config.yaml
model: "image captioner"
encoder_arch: "vit"
encoder_head_dim: 64
encoder_fused_qkv: true
encoder_positions: "sincos"
decoder_layers: 7
decoder_positions: "learned"
decoder_connector: "linear"
one_sided: false
Rows from block 2 of the image encoder of a small image captioner, named by matrix and row number. Rows with one number belong to one neuron. Each number is 50 + 12 x the weight over its row's rms, rounded and kept within 0 to 99. All counts start at 0. After the name is the row's rms in percent of the matrix's.
After each neuron's rows are labels from the 100 images, of 14976, where the neuron reaches its largest size: "patch colour" is the nearest of a few named colours to the mean colour under the peak. Only what is clearly more common there than usual is listed. The data: rendered dice on a table. In brackets: how many of the 100.
# gate: MLP gate (encoder.blocks.2.mlp.gate.weight, 384x192), inputs 0-191
# fc1: MLP up (encoder.blocks.2.mlp.fc1.weight, 384x192), inputs 0-191
# fc2: MLP down (encoder.blocks.2.mlp.fc2.weight, 192x384, transposed), outputs 0-191

gate.325 076:56 53 26 33 53 50 49 47 51 63 50 37 52 45 47 73 40 46 38 61 48 64 61 42 46 42 54 67 59 72 52 58 28 63 72 51 46 47 41 64 62 57 56 48 23 32 22 62 36 48 37 71 47 62 54 46 52 60 49 63 38 50 30 49 43 20 52 73 54 51 55 45 50 54 41 44 45 46 46 67 50 62 43 59 64 56 47 54 69 46 44 46 54 43 60 58 36 20 27 47 46 53 46 42 36 85 40 61 30 70 43 27 55 46 63 49 65 36 48 43 35 68 60 36 61 38 48 50 54 59 59 33 52 70 22 51 52 52 61 46 47 23 36 46 47 36 35 66 50 32 44 47 55 39 65 25 64 35 53 38 53 28 36 38 45 40 66 74 48 52 53 46 51 52 55 45 55 50 56 40 43 42 39 56 35 34 40 40 33 60 44 54
fc1.325 078:30 42 46 47 41 51 32 50 65 77 73 42 88 32 52 57 52 30 37 68 45 50 71 59 35 49 59 32 46 34 61 47 37 57 44 51 53 57 41 47 39 51 49 51 60 58 34 55 45 39 48 48 46 50 47 53 56 85 58 49 43 63 31 64 52 50 49 47 73 71 42 35 45 47 51 19 49 61 23 61 66 47 27 69 64 81 36 62 65 56 32 48 47 57 52 54 30 56 38 39 50 52 52 50 50 47 57 39 35 40 37 52 68 50 59 51 37 47 43 50 40 61 60 51 51 48 55 50 61 54 62 72 53 47 49 74 47 41 71 70 52 53 44 31 53 50 74 54 63 57 56 66 60 62 67 39 50 54 44 54 49 47 56 34 35 59 67 71 45 27 49 56 35 63 36 49 51 65 48 49 55 38 56 46 67 52 50 48 58 45 19 54
fc2.325 077:59 48 43 52 62 48 53 85 59 49 48 55 38 43 54 46 65 48 49 46 55 48 52 15 52 40 79 46 42 36 56 70 44 46 45 49 44 42 62 72 49 54 48 58 52 70 45 58 47 47 52 76 48 48 47 42 54 54 54 45 33 34 50 67 46 52 22 54 50 57 55 44 48 60 63 50 52 83 50 59 50 55 48 75 49 39 52 44 75 59 60 53 46 44 42 47 50 77 41 64 19 48 22 73 26 41 51 52 23 55 46 53 49 55 47 44 56 71 42 48 49 60 47 48 52 47 51 44 57 50 62 63 45 45 54 74 17 34 36 55 36 41 57 62 53 23 79 54 46 48 51 31 68 32 49 42 51 31 51 37 57 51 22 60 56 46 55 28 47 55 60 47 46 32 55 61 60 45 65 46 55 40 45 34 37 48 50 52 41 58 74 43
patch colour: green (40)

gate.371 076:47 53 40 50 51 50 87 53 48 50 45 36 49 58 59 46 46 48 53 70 47 47 46 67 45 44 79 52 58 70 53 54 60 32 60 21 62 71 53 28 55 53 71 32 52 54 54 51 44 59 51 59 51 59 27 64 47 37 63 66 60 50 47 30 40 58 58 49 56 44 43 54 65 37 50 45 58 46 43 64 63 49 43 46 49 64 48 65 62 66 42 48 41 55 76 52 47 34 56 56 63 51 57 57 49 79 60 58 67 44 50 41 49 47 25 51 57 58 41 49 48 48 68 65 29 64 49 57 78 49 48 51 15 56 52 49 08 64 76 52 53 46 70 52 72 51 36 51 39 29 68 57 48 63 55 50 50 29 53 56 43 40 54 34 49 45 39 61 50 47 41 48 49 34 53 58 40 48 50 58 68 49 55 58 35 47 54 59 31 74 70 35
fc1.371 084:48 53 65 36 36 42 68 79 40 54 40 59 38 62 45 50 45 48 50 50 51 50 34 52 43 56 49 50 41 75 62 49 56 54 68 24 48 10 55 45 56 59 44 48 57 63 18 89 31 42 52 67 51 45 67 45 50 49 51 36 55 51 51 60 55 65 47 56 54 66 54 48 48 49 58 44 68 45 47 51 56 26 52 41 52 59 51 53 45 27 57 49 42 58 49 58 43 44 76 46 47 56 57 44 48 57 56 40 49 54 46 41 49 28 53 49 29 46 34 58 64 51 43 46 52 21 47 55 66 48 43 32 54 44 62 48 37 41 37 50 34 32 48 29 42 41 71 54 29 63 51 63 61 53 55 62 54 43 51 44 48 45 47 50 67 40 41 53 43 38 52 50 49 49 43 50 44 40 65 24 52 47 50 53 36 44 22 49 00 62 81 53
fc2.371 093:47 67 51 66 48 51 69 47 50 39 40 49 49 41 47 06 40 32 29 31 41 57 46 56 76 44 69 37 52 62 48 38 60 59 43 62 55 53 60 50 53 68 32 53 31 74 59 44 33 44 59 54 49 55 60 60 49 53 13 61 72 50 40 41 49 49 52 47 40 52 47 55 28 48 36 31 60 57 56 65 67 35 74 68 46 53 33 50 54 46 49 33 46 45 59 61 54 47 55 40 22 67 54 18 52 40 47 55 54 41 48 71 53 49 44 40 38 57 62 55 63 53 60 52 67 50 56 50 43 53 54 48 64 53 57 51 43 41 44 50 60 57 40 69 49 38 43 65 22 68 65 75 65 40 57 60 42 48 58 41 56 38 73 39 44 49 57 45 41 50 40 70 60 60 49 43 67 42 53 68 53 54 34 70 50 53 35 40 32 28 51 50
patch colour: green (53)

gate.329 075:30 33 52 62 45 43 48 48 24 50 44 59 35 43 50 47 50 47 73 46 52 41 52 86 53 45 51 45 64 74 52 45 68 56 18 54 39 51 50 47 46 23 62 48 49 51 53 43 61 64 47 64 53 54 43 55 67 48 54 42 38 59 33 34 30 43 49 27 53 59 42 46 56 47 50 46 50 29 37 63 67 54 41 29 40 60 43 32 51 48 50 57 44 41 39 61 53 47 57 49 73 45 39 48 42 46 31 59 44 55 57 50 59 55 12 35 74 43 43 48 61 60 40 50 58 50 70 81 67 53 47 51 64 50 49 45 36 50 32 43 59 53 64 33 41 47 48 42 51 62 66 43 51 47 51 47 50 51 55 62 83 21 49 65 38 53 41 57 39 35 52 48 54 62 56 45 68 50 23 33 53 40 35 79 33 48 50 52 51 71 33 29
fc1.329 071:42 55 40 49 52 44 57 50 47 70 49 51 42 59 55 41 50 13 50 30 61 85 30 45 40 44 60 59 54 44 61 57 42 58 59 56 56 58 34 46 57 56 36 77 62 45 35 43 50 45 49 53 48 58 46 56 44 50 52 53 56 56 40 69 33 49 70 56 42 48 49 40 38 51 49 26 61 48 57 49 52 52 48 58 38 24 51 51 50 31 74 59 59 63 51 34 58 51 46 50 19 57 50 52 42 50 75 55 51 59 50 45 33 66 39 67 43 52 31 46 47 36 41 44 49 51 34 49 41 57 76 37 21 47 44 72 55 65 52 52 52 50 96 45 61 65 46 54 79 52 37 45 68 79 50 57 51 60 42 46 56 81 64 44 46 47 60 52 40 67 46 52 59 37 31 43 52 50 61 59 27 51 46 50 78 38 56 48 62 46 44 50
fc2.329 091:69 58 48 73 50 22 66 63 23 37 60 50 62 40 56 51 42 55 56 49 59 52 65 46 43 43 64 54 50 61 48 48 55 52 42 60 46 67 60 35 35 46 99 28 39 46 35 66 58 52 37 66 49 55 61 50 29 54 54 50 39 57 43 39 59 63 46 58 59 52 19 51 60 44 53 48 40 43 53 55 72 54 60 66 50 46 58 42 51 54 48 51 40 55 60 66 42 71 49 37 71 19 37 63 49 76 50 45 50 45 56 49 48 61 55 43 61 48 58 58 57 59 47 46 36 42 44 60 48 42 48 53 25 60 38 50 44 50 43 45 68 49 22 57 40 49 39 56 45 46 42 69 40 52 52 51 68 48 52 86 25 62 53 58 39 54 48 63 58 59 47 57 26 66 67 45 48 57 51 36 59 48 64 44 40 44 46 34 28 28 50 46
patch colour: grey (69)

gate.246 106:53 53 42 52 38 26 67 43 50 51 46 57 50 49 64 66 55 38 24 40 65 43 59 38 57 48 35 49 56 71 57 58 60 40 44 69 68 23 52 40 62 48 35 57 50 68 53 41 76 50 49 52 32 46 40 54 54 53 58 53 65 31 54 53 23 28 49 53 68 53 55 52 51 46 54 50 42 52 65 40 44 45 48 45 36 41 67 49 48 72 59 50 40 48 50 51 38 41 49 72 53 51 52 45 58 51 47 52 51 34 54 63 76 30 66 50 54 40 58 69 31 64 34 41 14 42 35 47 39 32 67 51 54 91 74 57 53 48 68 52 54 52 50 38 51 45 54 54 41 31 48 75 52 52 50 47 76 48 29 83 50 38 50 58 39 49 42 47 49 45 62 45 50 57 50 44 64 32 64 60 34 48 58 37 46 42 50 38 46 57 36 21
fc1.246 111:60 65 45 55 54 17 51 49 49 59 64 51 51 50 58 59 85 49 22 48 55 40 52 37 40 58 43 52 45 68 48 50 46 38 50 59 50 33 39 46 51 43 51 53 42 53 65 41 69 63 33 54 32 52 51 49 48 51 59 50 79 43 59 48 38 35 43 60 66 64 48 50 53 37 55 52 51 69 61 48 55 48 54 45 58 57 50 39 58 37 57 54 48 42 76 60 25 50 42 57 55 62 43 30 39 32 52 64 50 14 57 77 60 35 53 63 48 48 64 66 26 49 42 43 38 53 52 60 23 53 56 37 66 75 76 62 46 33 53 45 50 50 45 36 46 39 49 52 50 35 50 75 46 43 50 60 57 52 44 91 47 41 50 58 36 37 44 47 55 35 46 49 52 65 62 37 50 32 57 37 27 68 49 38 57 45 52 35 29 65 46 31
fc2.246 115:44 32 39 79 47 49 44 29 19 53 48 59 76 92 64 60 81 49 68 21 53 61 58 73 48 45 67 50 51 35 44 51 55 10 59 75 60 47 35 47 46 39 57 79 67 54 48 39 44 40 52 49 53 69 58 52 57 58 53 40 56 56 40 37 49 51 63 33 61 34 54 49 48 36 29 51 42 44 47 50 56 48 53 55 46 38 50 44 41 52 16 47 57 49 51 43 25 41 55 53 48 45 56 51 63 45 52 50 48 43 43 50 41 48 56 53 54 76 51 49 39 53 50 56 65 60 51 68 56 43 53 59 45 60 51 54 18 48 47 62 68 45 53 60 42 50 70 33 46 39 47 42 52 50 55 50 55 39 37 52 38 49 57 47 66 39 77 55 47 46 54 57 48 53 47 42 67 50 61 49 51 47 67 56 63 70 46 33 67 57 28 66
patch colour: purple (26)

gate.275 119:51 47 49 50 42 50 37 50 41 53 77 72 50 46 67 46 52 23 48 22 60 55 30 65 45 53 65 51 59 69 37 42 58 49 29 45 19 38 38 47 26 56 46 77 37 46 53 51 51 37 56 48 59 59 57 48 49 61 52 52 51 68 27 31 35 48 56 32 47 55 74 48 50 47 45 10 47 40 52 50 42 71 63 67 33 65 57 50 52 41 42 35 58 54 57 63 26 53 47 31 59 54 34 43 22 62 38 50 35 60 49 46 31 37 45 33 29 34 57 53 49 44 29 53 33 48 51 53 52 56 50 57 57 50 48 37 49 45 57 49 51 64 64 45 49 63 64 30 55 52 43 54 60 45 50 55 58 55 60 59 45 51 40 53 47 59 52 10 49 34 58 64 32 46 74 68 42 66 39 46 46 74 57 47 47 41 53 47 42 70 50 48
fc1.275 124:57 49 62 42 69 62 61 56 77 43 23 57 52 54 41 58 69 71 45 60 45 65 37 47 60 56 43 51 43 50 56 42 71 50 45 76 50 58 36 48 80 38 44 50 48 89 61 48 43 59 51 49 44 42 52 48 36 43 54 44 49 40 48 56 46 54 41 70 52 36 13 58 40 57 42 64 21 61 41 19 63 39 52 51 54 28 49 57 45 63 48 58 49 52 34 47 87 47 53 56 50 48 56 56 50 45 65 35 67 62 52 50 68 32 48 59 81 49 59 51 43 65 47 32 71 52 52 44 51 48 54 61 51 56 70 55 62 46 62 70 40 58 50 62 65 33 44 66 45 47 46 37 29 54 45 41 42 26 48 46 37 54 49 65 58 33 51 52 43 50 48 47 51 42 30 48 39 53 75 49 38 37 53 53 51 49 56 47 66 38 73 40
fc2.275 131:48 50 28 45 50 34 49 46 41 44 48 51 32 55 49 58 48 50 51 51 55 57 56 58 48 57 44 66 41 55 53 35 37 67 13 52 44 53 48 49 36 50 47 42 41 53 52 57 50 48 46 57 44 77 40 44 47 42 51 61 77 46 55 37 43 42 52 39 49 50 69 24 36 50 37 75 50 66 25 53 44 42 76 45 57 53 28 52 40 69 53 49 41 43 42 37 74 67 36 58 48 61 53 25 38 65 44 55 49 66 64 39 48 57 46 43 59 58 58 47 24 48 60 43 41 53 52 50 70 37 68 51 55 53 54 53 44 19 57 47 67 68 25 41 60 48 63 60 46 49 38 62 27 50 36 38 40 58 62 74 67 58 28 50 24 51 30 23 49 29 60 61 70 49 53 41 43 52 37 46 23 53 52 52 52 59 78 50 52 44 58 52
patch colour: purple (29)

gate.335 081:56 40 59 47 28 53 51 69 38 51 41 54 52 56 52 52 44 34 69 51 51 50 29 59 50 56 45 42 42 49 53 53 50 45 50 42 53 59 59 50 51 39 47 30 62 48 49 41 56 68 42 25 62 56 45 47 56 49 53 50 62 81 43 91 15 52 57 49 50 65 33 48 59 70 65 58 60 48 56 97 50 48 40 64 54 46 86 55 38 58 40 55 55 45 56 54 56 27 52 38 80 57 47 57 51 48 48 58 48 55 47 53 51 37 46 59 72 47 45 51 49 52 67 56 50 34 79 46 53 49 51 49 46 42 33 34 52 48 52 53 68 50 71 36 45 54 50 21 46 58 33 41 50 47 51 56 80 43 60 45 65 40 49 55 28 50 50 45 61 13 51 50 55 58 39 40 50 52 53 36 49 63 45 46 69 40 49 54 43 80 53 40
fc1.335 075:58 59 51 44 78 50 51 30 49 38 57 35 67 34 45 35 62 60 48 50 47 58 85 25 49 55 70 50 70 62 47 50 38 56 56 64 64 54 30 52 61 53 53 54 43 62 49 63 36 46 61 50 65 59 41 52 34 77 42 60 48 49 47 41 70 55 50 53 48 56 73 81 28 20 42 46 26 41 61 18 42 53 53 32 47 64 25 43 52 49 54 46 53 53 39 41 40 67 53 53 40 53 47 44 50 52 48 37 48 44 46 53 45 63 52 26 44 46 43 47 53 34 43 09 42 44 65 72 34 62 51 50 70 50 50 64 36 50 48 47 34 55 51 63 66 48 39 42 51 46 58 56 52 52 50 44 23 58 51 57 51 52 68 41 64 62 55 39 52 68 59 53 37 38 44 54 54 54 33 61 48 25 42 68 44 55 27 53 53 33 52 46
fc2.335 092:50 38 59 57 52 46 58 57 58 36 62 40 65 70 64 55 41 31 45 54 57 52 48 68 40 66 51 57 56 44 51 59 56 60 48 38 53 59 42 43 62 47 46 43 58 47 70 61 55 56 72 36 40 58 44 60 36 58 48 36 45 45 28 53 55 50 59 69 38 47 55 25 72 52 52 44 43 24 46 27 56 31 54 62 43 38 61 65 58 20 23 19 78 51 62 50 28 39 51 47 52 52 45 45 68 48 49 58 70 54 67 37 52 52 63 51 65 47 67 32 49 35 63 52 48 37 57 64 60 55 50 50 40 67 74 65 34 43 42 52 32 51 70 49 28 26 56 51 50 71 34 51 43 37 50 42 46 50 46 25 38 48 71 49 57 41 39 44 48 40 42 41 59 36 55 50 54 58 68 51 59 42 64 80 47 65 54 64 26 59 61 61
patch colour: grey (43)

gate.41 091:51 46 43 49 45 58 57 62 42 52 35 46 60 51 33 47 42 45 36 53 51 67 50 31 40 49 38 49 80 34 56 50 51 55 39 39 46 60 68 55 68 52 48 39 34 54 51 52 62 51 44 48 60 56 69 39 50 42 58 23 51 58 52 58 61 43 23 64 43 25 73 44 52 53 45 57 49 53 50 51 87 86 32 38 53 45 57 48 51 51 51 61 34 51 54 39 44 47 53 59 31 32 46 50 44 62 74 31 25 45 50 31 43 29 54 48 48 37 34 43 43 27 34 49 41 49 46 51 53 52 31 78 53 56 41 47 36 56 47 24 25 47 54 64 52 47 36 50 51 29 63 51 50 45 41 36 32 56 44 57 55 72 46 40 52 48 55 48 60 49 11 44 47 59 50 37 20 39 38 39 51 57 44 43 50 30 44 46 36 50 48 25
fc1.41 087:44 44 35 43 51 55 42 39 52 32 48 19 55 50 24 41 25 22 45 60 33 68 53 41 68 50 65 52 59 59 63 52 34 56 52 17 43 53 38 55 58 62 47 60 28 23 51 47 74 70 54 51 59 63 50 52 60 64 51 33 70 51 32 46 38 26 45 47 63 41 45 77 69 58 66 47 50 51 41 48 50 64 35 62 68 52 47 44 52 66 55 43 78 58 45 52 55 64 50 40 49 46 44 59 42 61 50 25 49 34 65 59 53 55 51 73 07 37 57 52 53 37 53 49 53 46 54 65 62 54 61 55 55 56 55 30 61 56 47 44 41 47 53 53 58 40 52 53 46 39 54 50 53 53 26 60 38 49 63 46 63 45 41 56 51 55 47 56 67 69 39 46 38 52 47 51 49 49 57 36 57 50 38 50 42 78 35 75 46 48 69 63
fc2.41 093:64 59 29 54 49 58 51 68 56 75 52 22 47 60 37 67 67 33 38 68 25 44 47 47 44 22 50 38 55 56 55 51 55 47 47 42 71 49 50 47 38 52 62 84 57 52 63 50 42 50 48 40 51 48 60 48 51 88 47 47 54 54 72 44 53 75 64 48 49 55 81 31 54 41 17 44 48 60 45 23 49 43 53 41 35 44 46 50 53 57 37 48 75 50 81 49 46 48 36 37 34 40 30 35 59 43 47 29 40 37 64 39 42 45 50 34 56 48 47 49 55 53 45 45 52 54 65 32 54 51 52 53 63 52 80 51 45 46 44 42 53 46 57 56 48 70 55 39 48 49 51 47 59 47 58 23 62 43 42 56 27 41 53 47 51 47 49 57 69 45 62 57 60 40 55 58 25 54 49 69 42 69 43 51 53 32 62 64 52 68 50 40
patch colour: grey (78)

gate.292 099:59 59 49 72 42 51 58 62 66 48 68 63 68 45 57 53 52 50 53 25 49 52 65 55 46 43 42 63 68 65 42 54 66 58 46 42 36 50 48 54 60 46 57 51 51 39 52 46 45 42 45 44 49 81 67 50 55 43 60 72 44 58 53 54 58 54 54 53 60 78 34 40 49 28 53 42 50 39 53 38 29 51 39 50 28 52 54 64 58 68 45 71 43 54 45 51 39 46 46 57 37 49 62 76 55 17 68 47 57 10 58 55 70 47 42 57 43 55 34 53 45 54 50 58 43 57 60 76 58 49 51 28 59 56 45 40 34 23 71 43 68 54 67 53 43 50 63 61 52 30 58 43 55 44 45 69 15 60 45 64 51 51 54 49 75 51 51 45 43 37 54 46 49 44 63 42 61 21 48 17 46 52 63 55 66 56 59 52 66 44 39 41
fc1.292 105:52 24 49 50 39 26 60 56 66 59 50 54 67 42 60 49 81 51 48 24 63 70 75 59 31 46 45 48 55 49 50 46 49 55 46 59 57 53 61 55 51 50 49 28 51 69 52 56 45 56 46 55 60 58 71 51 69 63 49 56 65 45 45 69 53 54 63 80 49 60 46 50 55 51 56 39 44 45 50 45 19 35 51 46 50 47 53 54 44 74 24 52 33 52 51 47 44 67 47 48 29 26 57 65 60 26 66 37 57 33 64 66 89 64 58 54 50 29 46 49 41 47 68 42 48 37 44 55 52 69 74 39 61 49 60 40 51 30 70 42 64 57 50 52 40 45 50 87 53 43 54 47 55 44 51 80 39 38 44 50 51 46 50 38 56 49 62 30 58 32 64 53 36 48 60 48 45 48 44 44 50 37 67 52 56 54 39 58 50 51 47 33
fc2.292 109:71 35 44 76 29 43 39 55 33 43 54 48 61 58 57 52 28 46 34 39 49 52 40 78 34 50 45 46 50 46 40 44 46 35 38 48 48 51 52 54 47 47 54 65 54 54 75 47 23 73 52 48 20 69 63 47 43 50 93 47 48 51 76 52 50 57 37 40 49 54 51 15 45 44 53 45 45 45 47 52 49 49 64 22 66 54 50 57 31 40 57 60 45 46 72 51 34 45 42 46 48 71 50 59 49 51 41 51 45 42 60 51 43 49 58 80 41 48 41 52 41 73 51 45 47 53 68 47 44 27 48 50 55 72 46 55 50 58 50 54 26 48 49 57 51 36 54 58 54 49 63 52 38 42 56 52 63 60 47 75 40 60 21 65 50 48 55 47 62 38 44 53 51 60 72 46 38 50 47 54 48 64 44 26 33 46 49 54 41 66 66 83
patch colour: brown (76)

gate.278 074:61 48 67 42 38 59 54 51 16 53 69 61 36 52 30 66 56 49 46 71 40 41 49 57 61 37 47 63 64 65 48 49 28 69 33 26 53 50 52 52 61 37 34 12 55 60 68 16 35 52 90 45 46 50 33 58 55 60 61 48 61 63 62 83 37 32 20 50 52 55 58 45 63 40 51 63 35 53 52 48 56 68 63 38 51 64 56 48 51 38 43 41 51 53 65 76 54 49 51 54 49 61 63 52 50 28 49 44 54 62 47 61 78 31 52 52 50 40 58 49 55 52 64 50 53 29 55 61 56 38 39 51 53 56 52 45 50 47 43 35 65 51 61 68 56 35 57 65 41 52 50 46 54 45 45 60 47 62 53 59 66 46 24 51 44 54 40 52 52 60 43 36 38 51 55 55 58 73 54 46 29 52 43 56 58 43 41 42 49 60 51 30
fc1.278 076:54 52 42 36 50 42 53 51 33 53 13 51 32 50 47 51 55 67 45 62 49 44 49 64 71 23 54 68 86 38 30 41 51 59 51 33 91 47 60 50 46 33 27 30 38 49 47 41 57 46 51 33 68 47 56 61 57 50 59 58 39 55 48 71 50 56 43 65 51 37 51 59 51 49 32 48 53 42 59 40 44 47 58 43 51 45 52 37 47 46 45 47 53 62 72 50 53 53 55 53 42 70 44 76 53 44 52 49 43 21 25 46 49 49 46 26 53 39 46 52 57 42 46 32 50 58 45 55 52 62 43 33 35 54 55 44 49 51 51 56 54 47 37 65 54 21 46 63 46 33 44 60 58 45 42 66 41 35 39 44 34 55 57 65 48 58 51 61 51 57 51 62 95 54 38 46 73 36 54 56 45 27 52 44 80 36 51 52 50 57 69 55
fc2.278 089:57 65 51 66 42 58 65 47 43 39 40 48 47 68 52 70 57 46 43 48 36 33 61 59 36 49 46 54 57 41 42 50 62 42 46 47 21 64 64 48 41 35 55 34 49 09 54 55 26 39 51 56 56 47 59 34 53 62 47 35 44 56 52 64 58 45 47 51 62 26 51 54 49 76 72 68 17 55 57 78 25 22 44 44 46 52 41 48 46 36 62 27 57 64 63 48 56 41 63 49 27 45 42 54 46 79 52 46 48 57 40 32 51 51 44 46 46 38 49 43 54 74 45 42 50 54 45 43 53 34 44 45 75 46 51 38 47 52 62 50 48 43 43 30 45 47 70 46 63 44 43 52 46 59 43 42 46 50 52 44 43 73 54 58 69 58 49 61 37 35 52 51 52 22 47 22 58 34 56 53 42 79 56 46 55 52 78 51 36 67 50 50
patch colour: grey (81)

gate.225 100:38 39 43 49 31 67 58 48 56 27 63 39 64 49 35 51 39 53 50 49 49 50 61 57 51 53 48 33 56 59 73 59 28 48 51 51 67 64 50 55 64 60 36 39 43 57 62 40 52 42 51 52 64 66 14 34 64 61 33 73 54 40 49 58 58 36 48 51 53 46 59 59 60 61 53 53 48 41 41 57 47 30 38 66 74 54 76 42 60 49 50 51 70 55 35 52 65 48 51 46 74 55 84 57 60 48 30 53 47 28 49 53 46 46 49 62 48 15 41 71 54 50 45 41 50 55 48 54 52 52 52 41 56 46 33 47 57 36 36 68 45 35 47 39 53 32 46 26 54 68 34 51 68 65 71 50 17 46 38 50 48 35 28 54 27 50 48 27 49 51 51 40 67 51 44 40 52 50 40 56 44 35 46 36 39 52 53 52 20 70 56 50
fc1.225 095:60 59 65 51 64 21 46 56 29 63 40 54 44 56 58 43 71 43 53 48 57 50 39 49 49 52 41 62 61 44 08 37 61 61 56 42 47 43 50 49 41 45 68 67 61 45 26 47 61 72 37 48 36 21 66 68 41 16 50 46 47 67 52 46 43 57 58 53 50 39 32 51 58 34 45 44 50 54 44 43 55 56 76 28 27 50 33 51 49 59 56 56 48 35 54 37 37 44 46 37 43 45 34 31 49 45 67 41 49 72 52 45 77 60 50 52 71 78 58 42 49 57 55 50 47 48 54 49 46 46 43 60 53 55 58 56 46 58 46 22 51 63 54 49 43 52 59 69 49 42 69 38 34 39 41 51 77 41 59 36 50 56 65 41 62 61 39 63 42 49 50 62 22 43 55 69 50 54 50 49 44 64 65 61 47 49 48 37 76 42 28 45
fc2.225 102:36 55 40 39 47 48 52 30 56 62 19 41 52 43 44 51 51 44 57 52 28 58 56 44 65 60 58 40 46 62 53 31 32 43 40 43 32 41 67 49 43 44 43 60 52 69 68 51 36 47 53 46 69 56 65 48 51 65 14 73 46 47 43 60 59 60 53 68 37 71 50 31 69 43 60 48 47 39 51 39 53 55 48 41 77 56 73 61 50 52 58 51 52 52 65 26 23 55 37 55 61 37 53 83 50 55 50 58 51 63 46 55 42 51 69 33 39 49 54 75 40 59 71 30 51 32 54 49 47 41 41 34 46 56 45 61 47 32 65 52 44 71 34 58 66 61 44 20 50 59 33 39 37 31 67 61 25 56 56 51 50 47 44 49 19 29 52 51 56 50 50 34 60 43 44 37 35 39 54 42 45 53 45 47 61 52 62 45 50 53 40 54
patch colour: brown (59); grey (37)

gate.105 110:45 62 67 44 54 60 51 57 42 34 41 59 51 40 46 48 60 39 44 64 52 52 82 17 44 52 55 49 51 78 79 49 51 40 46 57 36 50 65 72 30 52 52 46 53 47 45 54 47 46 46 35 49 55 52 54 40 54 24 40 62 54 51 63 55 63 77 56 43 32 42 58 44 72 54 56 47 46 20 51 14 34 41 65 47 25 50 52 52 52 50 46 54 32 30 79 51 39 37 38 56 53 48 39 38 49 60 50 42 50 60 53 50 49 40 52 45 16 41 40 54 92 60 32 51 53 62 45 56 40 62 60 66 68 39 58 52 44 54 54 63 57 24 49 46 30 46 58 61 44 51 58 44 55 62 51 52 45 56 32 48 60 46 60 45 47 52 76 60 51 55 41 30 63 58 57 33 51 69 42 58 44 55 60 39 38 60 52 42 62 28 40
fc1.105 116:45 43 62 51 41 40 57 84 56 48 43 47 51 43 53 64 44 45 43 42 47 60 59 54 52 65 49 51 56 36 37 51 73 48 15 34 41 50 32 48 38 82 51 38 45 63 52 52 61 56 51 48 50 58 56 37 38 42 60 38 57 49 41 56 49 50 51 40 37 74 75 42 45 47 54 69 41 48 67 40 53 45 48 25 62 52 60 54 65 66 62 60 51 51 52 40 52 55 51 50 49 54 45 50 67 71 56 42 57 25 51 50 45 46 44 70 47 64 46 74 58 45 52 80 41 52 52 58 54 50 40 27 64 69 41 45 26 49 51 63 57 53 58 44 53 52 72 25 53 45 59 26 62 45 44 65 55 48 48 34 52 62 49 64 53 38 48 51 26 60 37 49 50 36 48 43 33 41 42 35 34 92 44 13 63 61 52 45 44 52 57 72
fc2.105 118:55 64 63 60 28 59 55 35 49 38 43 47 54 49 50 65 52 35 52 77 50 49 46 55 54 50 31 49 66 57 37 41 51 47 56 36 35 46 33 25 59 28 73 81 43 60 89 43 48 43 49 49 44 54 53 38 47 40 65 62 48 67 36 53 59 09 45 51 51 27 56 49 52 50 63 71 45 36 70 59 69 54 47 28 63 52 49 50 58 42 57 53 53 43 85 52 43 60 39 74 49 59 44 73 57 56 35 79 52 46 32 49 35 52 47 42 53 51 73 60 54 34 68 61 38 68 23 55 48 37 67 29 29 51 56 39 42 50 53 49 54 46 49 56 37 48 55 49 68 49 50 65 54 46 42 38 44 43 54 64 52 62 60 42 51 49 52 61 51 41 49 56 54 39 57 56 57 39 22 51 61 49 40 39 48 53 37 35 57 37 46 50
patch colour: brown (100)